python train.py --crop_scale_min=1 --translate=0.06 --encoder_depths=[3, 6, 6] --decoder_blocks_per_level=1 --beta2=0.999 --eps=1e-06 --lr_schedule="cosine_restarts"
Rows from block 8 of the encoder of a small image FSQ autoencoder, named by matrix and row number. Rows with one number belong to one channel. Each number is 50 + 12 x the weight over its row's rms, rounded and kept within 0 to 99. All counts start at 0. After the name is the row's rms in percent of the matrix's.
Before each channel's rows are labels from the 100 images, of 14976, where the channel reaches its highest value: "top examples" is what is common among them; "colour at peak" is the nearest of a few named colours to the mean colour under the peak. Only what is clearly more common there than usual is listed. The data: rendered made-up planets.
# convs0: expand pointwise conv (encoder.blocks.8.convs.0.weight, 128x32x1x1), inputs 0-31
# convs1: depthwise 3x3 conv (encoder.blocks.8.convs.1.weight, 128x1x3x3), a 3x3 kernel
# convs2: project pointwise conv (encoder.blocks.8.convs.2.weight, 32x128x1x1, transposed), outputs 0-31

top examples: gibbous; cracked ice world
colour at peak: white; grey
convs0.76 083:50 28 47 51 62 68 54 58 61 40 36 59 60 43 28 39 59 33 56 55 55 48 33 50 65 55 27 65 46 50 31 37
convs1.76 072:56 51 60 60 36 63 65 70 57
convs2.76 079:31 32 57 54 59 68 58 36 56 54 52 53 53 57 49 59 21 70 62 39 36 36 61 72 48 47 53 50 33 62 50 52

top examples: ocean world
colour at peak: blue; grey
convs0.83 101:49 63 47 65 55 46 36 40 43 56 29 59 74 56 74 75 48 46 68 51 62 48 42 46 32 50 61 56 56 55 32 57
convs1.83 102:42 29 52 58 39 73 48 54 56
convs2.83 096:56 57 58 61 50 37 37 56 35 41 34 66 61 15 37 55 50 47 59 58 42 55 40 42 48 64 43 71 62 48 42 33

top examples: glowing rim; desert world
colour at peak: grey
convs0.12 106:48 36 70 69 63 51 53 65 58 69 28 45 55 73 54 44 56 56 40 60 43 41 66 52 44 60 74 64 55 45 49 39
convs1.12 097:68 46 39 58 57 33 59 47 32
convs2.12 094:59 55 70 53 64 60 64 58 41 50 47 49 60 69 40 38 44 51 36 21 53 58 44 60 41 53 29 66 41 44 27 46

top examples: cracked ice world
colour at peak: white
convs0.77 094:42 31 45 60 42 77 62 65 56 41 53 63 41 36 52 44 63 49 43 41 18 47 47 43 60 50 45 62 38 55 38 34
convs1.77 080:61 59 49 57 39 66 62 71 57
convs2.77 095:26 38 44 43 49 49 63 48 45 44 42 47 63 56 46 54 19 59 61 41 44 26 40 69 48 49 56 42 66 69 51 64

top examples: ocean world
colour at peak: grey
convs0.3 095:55 65 28 31 55 55 28 58 31 57 48 52 44 43 34 42 40 46 47 63 66 58 57 58 44 45 48 25 48 51 76 53
convs1.3 096:59 52 69 48 25 45 47 37 45
convs2.3 089:40 36 36 58 40 59 54 62 40 42 51 42 44 66 27 57 51 65 47 38 49 42 73 58 61 42 61 44 61 56 83 50

top examples: rings
colour at peak: grey
convs0.5 103:56 53 61 53 26 68 61 50 43 26 52 47 24 53 38 50 40 36 48 50 66 52 35 54 47 63 26 41 58 40 46 44
convs1.5 109:60 48 38 46 47 27 60 30 52
convs2.5 102:54 57 48 54 12 45 69 45 68 43 42 51 39 65 55 48 44 38 43 58 59 50 25 47 46 57 48 38 48 51 28 36

top examples: moons: three; ocean world
colour at peak: brown
convs0.81 101:45 55 50 63 55 44 67 42 36 49 38 53 38 52 54 63 54 31 71 50 34 41 52 24 36 46 65 62 52 73 35 38
convs1.81 115:30 40 54 35 43 32 48 60 44
convs2.81 103:63 52 30 55 34 59 39 50 43 34 32 55 52 42 38 53 53 35 65 37 81 60 41 47 51 45 60 38 41 41 37 35

top examples: lava world; full
colour at peak: brown
convs0.61 095:53 61 46 66 70 52 43 32 52 38 40 54 67 63 51 30 49 53 66 51 57 52 51 53 43 77 39 60 52 46 21 40
convs1.61 090:57 58 61 53 37 51 54 72 30
convs2.61 087:47 37 52 48 35 54 57 52 50 64 47 55 46 28 41 53 39 67 52 41 24 43 78 54 51 38 37 42 27 61 55 65

top examples: cracked ice world; gibbous
colour at peak: grey; brown
convs0.71 092:40 44 74 70 65 61 57 60 68 56 39 65 54 49 26 46 61 42 35 64 51 39 52 35 54 52 45 59 54 64 65 38
convs1.71 099:49 38 27 60 58 45 68 51 60
convs2.71 107:36 38 34 64 66 50 55 52 54 70 58 54 60 65 59 54 57 53 63 49 36 37 73 48 56 45 69 33 44 58 75 44

top examples: rings
colour at peak: grey; brown
convs0.89 108:50 47 84 53 45 68 62 63 52 40 39 42 31 46 29 51 46 33 44 56 44 50 32 45 50 36 39 34 39 51 42 41
convs1.89 082:55 70 40 62 54 67 51 67 43
convs2.89 093:37 34 30 60 57 47 53 52 51 52 56 44 60 37 61 47 41 62 71 32 48 36 51 58 36 69 55 40 61 62 40 80

top examples: rings
colour at peak: grey
convs0.25 099:71 62 49 47 61 48 45 38 38 59 50 64 41 34 68 55 47 64 59 47 54 71 45 70 42 54 66 69 35 54 73 45
convs1.25 099:38 36 44 52 28 49 60 33 43
convs2.25 091:42 42 34 28 51 63 47 58 39 41 44 40 45 35 32 51 57 50 44 24 56 45 29 63 73 36 57 49 48 52 42 33

top examples: glowing rim; gibbous; kind: cloud-covered world
colour at peak: white
convs0.36 081:46 28 51 55 56 71 58 65 41 32 41 59 66 37 39 25 62 48 38 37 39 46 38 53 63 45 50 69 40 51 40 44
convs1.36 081:54 54 59 56 41 66 60 77 50
convs2.36 082:27 34 48 39 52 48 70 53 55 44 44 46 52 62 38 58 22 59 54 28 45 28 46 72 58 55 53 47 50 65 46 62

top examples: polar caps; gibbous
colour at peak: white
convs0.40 094:45 56 70 54 48 47 47 45 47 61 44 71 37 69 48 45 52 41 53 50 42 43 45 43 65 46 17 60 84 56 52 47
convs1.40 095:33 40 45 37 65 69 54 54 61
convs2.40 102:25 43 53 62 61 46 62 40 38 64 66 65 38 59 42 54 62 47 53 58 31 30 60 39 66 51 53 32 53 67 44 39

top examples: rings
colour at peak: grey; brown
convs0.32 116:63 43 53 53 54 42 60 45 60 52 49 37 46 53 42 44 52 65 48 48 61 63 50 86 52 59 47 52 74 20 67 48
convs1.32 112:31 34 52 57 48 49 42 28 40
convs2.32 112:58 61 58 38 45 70 64 63 47 51 48 48 58 58 23 41 38 56 37 22 48 58 53 66 57 53 29 51 31 45 51 39

top examples: glowing rim; half lit
colour at peak: grey
convs0.37 100:48 43 37 22 39 48 35 35 52 56 42 57 40 34 50 23 51 38 55 41 44 51 43 45 47 48 30 71 52 65 56 34
convs1.37 095:60 56 32 58 43 34 54 29 46
convs2.37 083:42 46 42 36 59 52 50 40 52 36 27 63 39 28 36 69 68 34 54 47 49 41 38 37 57 50 39 72 49 60 57 35

top examples: moons: three
colour at peak: grey
convs0.125 099:34 34 58 67 53 57 60 51 42 32 40 53 54 58 53 70 66 34 50 62 65 32 56 35 55 59 68 68 66 62 47 48
convs1.125 104:44 67 38 44 56 29 42 48 35
convs2.125 109:56 53 43 70 36 50 38 54 59 42 31 66 36 18 34 51 49 48 46 50 54 54 53 46 48 17 52 41 43 47 55 38

top examples: polar caps; glowing rim
colour at peak: grey; white
convs0.69 100:42 46 40 57 60 55 46 35 60 68 71 62 41 48 53 58 54 62 46 25 56 44 61 50 81 33 53 45 44 52 57 72
convs1.69 093:59 39 58 57 31 60 61 69 55
convs2.69 104:58 56 39 36 36 54 47 78 48 28 42 37 74 44 40 42 39 59 54 39 49 57 49 61 39 60 61 59 75 42 43 45

top examples: full; polar caps; kind: banded gas giant
colour at peak: pink; white
convs0.119 087:41 49 74 53 49 63 56 32 45 69 42 38 49 59 53 52 62 43 49 70 28 38 66 34 37 48 43 50 35 63 67 50
convs1.119 081:69 40 36 46 59 54 32 48 64
convs2.119 079:41 36 60 49 43 75 61 62 49 56 40 53 45 43 33 57 55 43 39 43 45 36 61 47 67 50 33 35 28 59 47 22

top examples: ocean world; banded gas giant
colour at peak: grey
convs0.67 106:42 49 70 68 68 50 39 43 62 64 53 37 47 56 49 40 62 55 42 89 63 41 56 50 49 71 57 49 45 51 60 49
convs1.67 092:39 61 64 36 52 37 30 44 57
convs2.67 076:51 52 32 69 63 46 36 48 34 38 32 41 48 28 58 64 39 64 68 50 32 54 53 60 49 56 66 60 69 46 58 59

top examples: cracked ice world; gibbous
colour at peak: brown
convs0.107 097:43 37 55 48 54 53 47 43 68 59 26 47 58 63 57 43 56 40 23 43 48 39 51 41 82 58 38 51 68 59 35 51
convs1.107 101:56 45 53 56 61 27 65 52 33
convs2.107 093:42 57 63 51 61 61 61 34 49 53 27 79 47 60 37 54 54 35 44 42 41 40 29 38 57 62 56 44 42 57 40 29

top examples: rings
colour at peak: brown; grey
convs0.116 102:69 57 50 28 54 56 44 47 33 48 69 50 68 46 32 55 39 46 51 47 80 65 29 60 41 51 64 57 57 41 55 46
convs1.116 104:44 56 46 48 29 39 33 46 31
convs2.116 091:41 46 56 25 43 78 67 54 45 50 54 27 49 57 42 51 41 61 44 39 56 39 62 61 75 50 36 54 40 58 65 51

top examples: gibbous; cracked ice world
colour at peak: brown
convs0.21 110:48 46 54 27 52 49 47 40 61 63 55 54 34 56 54 13 58 47 79 41 43 47 50 45 52 76 59 53 47 55 57 48
convs1.21 109:44 43 59 42 41 63 40 48 77
convs2.21 100:43 46 48 49 34 51 66 51 52 42 50 58 59 74 39 08 53 56 58 36 40 46 39 56 39 58 68 49 41 55 61 56

top examples: polar caps; desert world
colour at peak: white; pink
convs0.97 107:42 52 64 57 44 39 57 45 42 37 39 29 54 57 57 44 56 59 34 77 48 41 48 45 46 47 66 33 28 54 57 21
convs1.97 115:62 72 60 45 35 50 34 45 42
convs2.97 120:49 50 33 54 52 59 51 44 20 48 62 34 55 52 61 50 48 51 57 56 57 50 28 56 31 44 74 61 50 53 64 22

top examples: ocean world
colour at peak: grey
convs0.115 101:50 33 45 80 57 43 37 58 61 37 38 17 57 50 37 53 55 52 52 66 63 41 51 50 47 40 51 50 65 53 42 30
convs1.115 101:54 41 39 52 45 54 78 34 53
convs2.115 093:58 49 83 68 75 61 43 53 57 53 45 51 50 40 53 69 42 53 28 60 49 51 71 47 40 29 50 46 44 44 43 46

top examples: cracked ice world
colour at peak: grey
convs0.45 100:39 35 55 55 34 55 52 70 61 52 58 53 39 39 45 32 59 52 38 40 33 45 34 48 68 50 48 64 38 47 18 38
convs1.45 092:35 49 46 54 63 68 48 65 68
convs2.45 093:26 34 53 51 62 46 66 44 48 41 50 42 66 53 52 54 33 62 58 53 44 27 54 63 54 49 62 40 52 74 65 75

top examples: ocean world; full
colour at peak: grey
convs0.114 103:61 48 51 66 56 31 67 57 45 37 51 41 44 62 64 50 50 58 65 39 45 57 47 63 48 44 78 70 31 26 47 45
convs1.114 102:58 80 48 58 44 42 48 39 42
convs2.114 102:69 50 53 35 62 54 70 66 68 48 38 38 54 63 47 38 49 46 32 51 57 74 50 57 53 48 29 56 55 27 37 54

top examples: polar caps; phase: full; ocean world
colour at peak: grey
convs0.93 106:55 44 23 51 62 35 40 50 47 40 49 45 44 40 52 49 54 60 60 44 65 52 60 62 26 30 71 56 42 44 50 21
convs1.93 096:57 66 60 61 67 60 40 34 43
convs2.93 128:53 48 68 43 58 51 59 60 61 76 56 45 43 50 49 54 45 62 28 55 34 52 74 49 74 43 35 30 51 46 65 53

top examples: glowing rim; cloud-covered world; kind: desert world
colour at peak: grey; white
convs0.122 093:40 59 58 44 51 68 65 58 41 53 61 56 52 54 31 34 62 61 64 49 60 49 28 56 72 64 55 69 48 51 72 36
convs1.122 102:42 42 37 42 54 52 53 79 54
convs2.122 089:37 35 47 41 55 40 64 43 54 62 76 50 36 77 71 53 53 47 46 37 50 39 47 52 53 39 72 42 30 56 58 44

top examples: polar caps
colour at peak: grey
convs0.91 098:52 55 51 46 45 51 50 42 45 42 28 45 67 57 58 36 49 23 34 44 52 47 50 37 56 43 42 73 35 59 30 25
convs1.91 096:53 43 48 47 32 62 59 62 73
convs2.91 098:60 53 46 21 50 56 47 66 42 56 55 41 59 43 27 60 32 57 51 32 41 60 45 65 51 41 47 60 31 44 34 30

top examples: polar caps
colour at peak: brown
convs0.15 100:46 36 31 32 43 51 36 67 32 32 35 55 61 41 56 28 53 38 55 55 50 47 48 52 36 63 44 54 64 49 40 25
convs1.15 075:48 67 59 36 45 37 34 38 39
convs2.15 112:39 44 56 60 49 58 48 46 44 28 34 62 50 44 62 53 64 33 63 48 60 38 45 33 53 79 55 57 44 64 27 34

top examples: ocean world
colour at peak: grey; green
convs0.108 106:48 51 51 52 47 25 31 50 20 59 51 57 54 45 79 46 56 60 70 55 34 50 50 51 34 59 56 44 41 53 56 30
convs1.108 102:43 37 67 51 70 55 41 49 66
convs2.108 109:55 51 64 44 39 77 57 68 58 53 34 59 53 48 29 42 41 45 48 38 49 54 33 52 59 34 34 58 30 49 25 48

top examples: cracked ice world; gibbous
colour at peak: grey
convs0.60 091:38 35 45 51 28 39 65 43 50 46 65 60 37 40 38 15 67 54 56 44 41 43 57 44 73 57 58 43 42 56 52 52
convs1.60 106:44 43 56 23 55 65 47 58 60
convs2.60 089:31 36 49 56 60 42 61 36 82 50 60 60 48 66 47 43 56 55 69 39 43 31 60 50 50 49 69 49 60 61 55 68

top examples: gibbous; cracked ice world
colour at peak: white
convs0.109 074:51 32 37 41 64 65 48 59 57 59 28 59 31 41 46 42 66 42 74 45 31 54 52 45 68 50 43 54 41 55 41 28
convs1.109 076:60 56 56 55 40 75 62 51 65
convs2.109 073:36 46 63 54 49 63 54 45 37 59 54 49 57 50 59 50 25 77 49 42 20 41 62 62 48 31 54 51 50 59 46 70

top examples: cracked ice world
colour at peak: white; grey
convs0.55 090:47 35 60 33 62 52 51 48 45 46 33 52 50 59 32 40 54 43 79 53 59 48 15 54 58 54 34 64 54 47 41 38
convs1.55 078:47 55 58 69 51 65 49 75 47
convs2.55 089:29 33 48 56 54 55 67 45 59 61 60 53 54 53 54 59 28 66 46 54 29 33 66 61 46 46 59 51 35 67 58 71

top examples: full; banded gas giant
colour at peak: brown
convs0.53 106:50 48 48 45 40 73 62 42 51 61 65 40 38 40 55 26 48 65 31 37 39 58 43 66 28 65 47 41 51 42 66 43
convs1.53 109:59 56 62 58 46 55 52 79 57
convs2.53 119:58 55 73 50 28 45 66 55 52 61 56 69 61 65 30 15 46 45 53 52 35 59 48 43 50 45 44 57 42 52 59 48

top examples: banded gas giant
colour at peak: brown; grey
convs0.92 108:46 44 72 33 25 58 46 51 42 56 62 44 55 56 50 45 46 46 34 51 52 53 54 56 48 59 43 11 53 49 77 49
convs1.92 100:54 64 54 54 41 51 51 78 63
convs2.92 091:65 56 64 51 54 36 70 62 52 44 41 64 48 35 34 26 47 52 50 65 38 63 48 43 73 42 31 36 44 46 43 36

top examples: glowing rim
colour at peak: white; grey
convs0.78 101:55 60 53 71 52 61 55 47 53 75 78 49 51 41 54 74 41 61 42 38 44 64 47 54 61 40 56 49 56 47 79 50
convs1.78 092:41 31 35 48 38 51 64 34 55
convs2.78 099:62 48 37 61 57 36 43 54 38 63 46 27 67 38 37 52 33 70 50 38 60 58 49 71 41 60 37 32 44 40 61 49

top examples: ocean world
colour at peak: blue
convs0.80 108:42 38 58 55 56 28 48 71 46 49 53 45 50 56 48 76 59 50 42 31 77 42 64 54 60 60 54 65 49 44 25 45
convs1.80 104:50 44 50 35 41 64 40 47 76
convs2.80 096:43 29 52 50 40 43 32 55 41 44 43 43 50 26 54 87 50 48 60 48 69 41 50 46 64 48 56 57 57 58 30 42

top examples: cracked ice world; gibbous
colour at peak: grey; brown
convs0.31 094:39 49 59 50 57 56 48 45 32 50 52 46 58 57 79 48 62 41 29 49 52 37 41 37 55 79 65 40 36 66 55 35
convs1.31 097:59 44 32 48 53 52 27 64 59
convs2.31 108:38 35 51 46 38 70 59 51 45 50 63 58 41 55 48 61 56 40 39 38 50 39 34 43 86 52 50 64 33 60 66 36

top examples: polar caps
colour at peak: grey
convs0.54 093:50 40 42 28 61 62 42 58 51 36 31 53 49 43 60 61 48 43 57 51 51 49 53 45 59 68 33 74 59 59 17 44
convs1.54 082:54 68 63 35 32 47 43 51 37
convs2.54 090:45 44 73 62 39 57 48 51 59 25 29 57 46 37 54 51 54 36 54 59 66 43 42 41 50 69 45 59 43 62 23 64

top examples: ocean world; full
colour at peak: grey
convs0.87 103:51 57 87 65 41 68 54 58 54 43 46 45 47 50 36 42 50 26 56 62 50 49 41 38 44 74 37 63 56 56 46 44
convs1.87 109:50 60 48 53 37 51 54 82 52
convs2.87 103:54 45 24 42 47 63 42 28 49 39 46 56 48 58 51 61 39 47 83 39 56 58 45 68 30 48 53 65 45 49 37 38